python train.py --encoder_norm="batchnorm" --encoder_kernel_size=3 --encoder_stem="deep" --decoder_qk_norm=false --init="kaiming_normal" --beta1=0.9 --precondition_frequency=25 --grad_clip=5.0
Rows from block 7 of the image encoder of a small image captioner, named by matrix and row number. Rows with one number belong to one channel. Each number is 200 + 20 x the weight over its row's rms, rounded and kept within 0 to 999. All counts start at 0.
After each channel's rows are labels from the 100 images, of 14976, where the channel reaches its highest value: "strongest on" is what is common among them. Only what is clearly more common there than usual is listed. The data: rendered solids tumbling over patterned floors. In brackets: how many of the 100.
# c3: 3x3 conv, stride 2 (encoder.blocks.7.c3.weight, 176x112x3x3, each kernel summed), inputs 0-111
# c1: pointwise conv, stride 2 (encoder.blocks.7.c1.weight, 176x112x1x1), inputs 0-111

c3.32,195,215,182,156,200,213,198,169,190,203,195,181,172,211,218,199,177,209,225,171,191,177,220,240,179,196,207,205,177,217,223,212,199,231,170,193,198,153,181,208,190,249,174,187,211,219,202,209,176,188,219,199,199,178,212,215,170,186,173,193,162,158,185,191,212,225,212,166,189,243,209,212,216,171,200,217,180,214,199,221,187,186,202,201,187,205,203,193,207,207,194,156,188,232,213,161,203,199,174,180,192,212,198,220,188,199,212,228,193,232,224,182
c1.32,200,219,181,182,217,201,166,180,199,195,176,165,156,224,187,191,206,216,226,174,183,152,162,240,207,176,217,213,174,186,168,202,197,215,195,188,218,195,169,170,194,190,190,207,209,217,216,198,186,234,199,192,177,188,235,194,208,191,170,156,182,219,205,160,201,240,182,189,197,212,199,201,235,188,190,200,187,197,187,238,161,191,221,201,205,187,198,190,191,212,184,192,169,189,237,168,204,202,200,206,195,189,206,233,224,223,198,205,211,218,208,195
strongest on: pink object (59); grey object (42); star block (27)

c3.29,202,212,223,214,162,200,230,220,163,163,167,241,238,200,175,184,216,191,198,215,200,227,226,179,182,171,211,199,192,180,217,221,188,225,211,229,194,228,187,229,216,233,180,183,186,189,215,215,237,242,178,180,225,200,202,196,179,179,216,213,196,226,214,179,203,202,199,220,200,208,175,196,240,174,223,185,220,216,232,189,214,201,198,213,171,188,208,212,194,218,229,190,175,223,173,214,194,174,204,202,194,183,180,192,188,204,208,227,185,187,201,169
c1.29,212,207,214,218,188,201,225,222,171,193,140,208,221,203,193,172,204,206,196,173,204,216,219,169,197,172,169,185,185,188,231,216,182,225,194,228,196,198,208,223,205,222,193,188,196,200,210,190,219,249,175,172,177,209,202,188,183,192,196,198,198,177,230,188,207,199,175,216,200,185,194,179,202,170,202,173,176,233,211,162,212,186,196,244,185,193,227,207,186,241,241,188,203,204,195,239,185,192,228,218,186,188,169,195,223,213,199,201,186,216,215,158
strongest on: count: one (58); sphere (31); largest object: sphere (28); its colour: red (25)

c3.138,184,174,190,193,207,189,218,208,209,218,209,205,205,187,212,169,209,191,204,161,179,199,239,247,182,211,149,230,209,196,183,222,189,189,176,214,218,176,147,221,170,224,206,151,207,222,185,177,191,199,192,202,181,183,174,183,186,190,206,223,197,214,211,206,186,204,198,199,189,242,206,183,180,228,194,201,186,212,186,186,165,229,201,211,190,174,218,191,197,204,206,181,215,205,196,181,192,184,163,186,226,183,193,203,185,186,221,207,176,187,140,181
c1.138,188,173,202,203,174,210,205,225,176,188,194,189,197,201,199,180,212,172,206,173,206,204,228,242,185,179,168,216,202,172,168,217,206,168,213,220,191,174,186,206,204,213,183,204,210,205,190,174,205,178,159,201,194,180,162,188,184,170,206,168,185,167,189,204,184,177,207,183,224,226,221,205,145,165,191,214,184,179,163,173,194,199,194,180,174,190,212,191,207,217,202,186,201,190,196,197,212,158,186,177,208,203,178,186,185,211,208,203,192,195,153,151
strongest on: pink object (44)

c3.66,182,207,214,232,204,243,195,191,196,187,193,249,206,186,187,224,206,148,245,181,235,211,204,207,201,181,226,212,222,226,214,209,211,202,187,222,207,209,197,204,219,211,246,235,214,220,174,210,223,173,231,204,203,179,246,223,177,218,205,191,209,177,184,174,216,214,191,198,217,183,156,178,180,190,216,196,208,217,174,159,179,206,184,212,207,206,206,217,170,202,190,190,175,214,195,197,203,217,221,202,185,222,199,216,188,191,190,243,197,191,216,206
c1.66,181,175,140,225,191,241,179,213,199,190,193,220,214,207,187,199,232,152,262,164,247,196,204,197,227,207,225,191,210,212,215,186,178,172,199,175,188,187,189,193,184,196,215,182,211,193,220,196,183,189,195,207,179,182,213,220,187,201,204,182,213,208,183,198,197,198,182,193,227,199,188,172,192,208,222,206,168,193,195,152,213,203,181,206,235,191,203,226,168,195,184,193,178,195,220,214,175,208,192,188,213,200,184,199,220,170,211,208,202,171,239,217
strongest on: count: four (77); sphere (30); bumpy ball (25)

c3.87,269,203,208,188,265,178,201,168,239,196,218,204,202,193,178,175,162,203,175,190,223,189,201,199,219,194,199,168,183,216,194,208,233,228,164,189,208,194,187,159,199,190,183,197,211,204,190,207,202,198,184,220,175,223,139,216,192,220,215,203,184,179,174,204,231,184,208,175,208,185,197,183,234,185,169,215,192,180,197,228,209,193,197,199,207,202,204,193,182,188,169,207,185,218,202,200,173,213,190,170,213,199,191,213,181,205,188,213,222,217,198,205
c1.87,213,194,152,183,236,203,207,166,223,194,226,211,178,185,168,206,161,176,204,215,216,174,226,195,192,189,202,191,204,198,191,204,195,246,193,201,213,219,211,181,246,200,193,194,208,218,180,217,170,162,168,209,195,199,175,230,172,181,202,176,192,197,175,190,178,197,218,179,227,196,188,200,182,213,161,212,208,191,174,184,227,176,173,178,221,170,207,180,217,181,163,208,178,218,180,196,210,195,173,174,232,186,173,208,210,207,186,214,224,218,189,192
strongest on: pink object (56); brown object (41)

c3.99,230,178,164,219,217,202,159,186,186,183,222,212,193,211,152,191,193,196,192,178,226,165,195,235,212,210,199,176,187,182,132,200,236,228,206,172,200,203,198,198,216,195,185,221,234,196,191,204,183,170,195,211,212,195,219,192,222,213,213,186,174,223,205,203,150,204,218,191,203,204,205,187,208,186,185,212,196,190,180,229,184,172,176,189,192,185,230,169,161,226,183,179,198,240,203,215,187,190,189,210,200,198,184,201,228,208,206,217,175,203,219,218
c1.99,210,197,200,213,185,218,151,183,202,208,196,220,173,199,200,185,181,230,175,167,212,199,160,246,222,223,187,195,236,201,174,185,230,209,193,190,220,159,191,208,190,212,204,226,228,203,202,172,172,215,217,193,203,163,209,193,177,224,181,171,183,191,217,236,219,189,177,190,218,215,202,229,211,190,165,201,195,211,240,233,197,170,198,203,234,186,208,193,169,205,176,203,217,184,174,231,213,174,202,226,164,200,197,199,202,209,184,196,181,185,197,198
strongest on: pink object (68); brown object (47); sphere (30)

c3.76,198,193,205,213,184,214,209,179,173,205,180,196,196,210,206,200,221,170,204,224,213,235,231,189,156,219,207,205,202,186,171,180,187,217,221,216,183,237,177,187,190,205,187,176,199,234,199,175,188,203,207,215,198,225,209,190,178,225,199,185,191,255,168,237,172,238,181,184,205,213,208,213,270,199,187,184,196,166,205,181,215,211,209,205,196,225,196,198,222,209,187,204,231,190,187,187,190,187,168,218,204,194,171,227,224,222,216,180,191,176,176,185
c1.76,165,192,206,240,200,170,195,139,167,185,186,207,237,196,187,196,193,184,181,223,185,229,224,194,194,170,179,185,184,194,197,177,190,220,197,236,185,216,161,176,188,168,175,199,200,197,199,187,186,204,195,219,208,227,205,185,167,221,198,171,204,230,182,214,175,188,193,183,196,193,217,217,240,207,168,180,187,229,206,181,214,214,207,202,192,227,188,195,223,193,225,203,215,173,168,162,214,184,203,229,212,199,171,215,206,242,204,191,214,205,193,199
strongest on: count: one (63); its colour: black (26)

c3.12,170,187,189,225,192,205,188,197,209,212,192,188,183,179,192,200,204,192,211,189,213,198,198,187,163,209,208,222,193,201,231,201,205,234,190,187,213,247,170,224,212,209,199,175,206,184,202,180,210,214,203,183,197,203,196,193,211,199,191,183,211,222,234,215,238,208,199,202,179,171,197,204,248,194,193,204,226,209,187,179,243,190,228,241,202,202,189,200,238,184,236,254,144,194,187,224,174,226,247,194,203,193,193,197,235,171,177,197,184,208,209,186
c1.12,182,205,187,214,201,185,209,225,190,213,188,190,199,202,197,202,192,186,223,201,188,196,193,234,159,210,190,217,194,191,262,180,181,225,208,188,179,201,173,208,182,201,192,189,194,178,212,204,208,218,196,186,219,220,204,201,240,191,195,175,185,200,227,179,221,218,196,189,156,205,184,218,216,200,190,205,187,236,192,191,252,203,193,248,244,201,180,206,244,222,193,224,207,241,169,222,165,230,234,196,190,184,218,178,209,208,197,201,213,207,202,162
strongest on: count: one (68)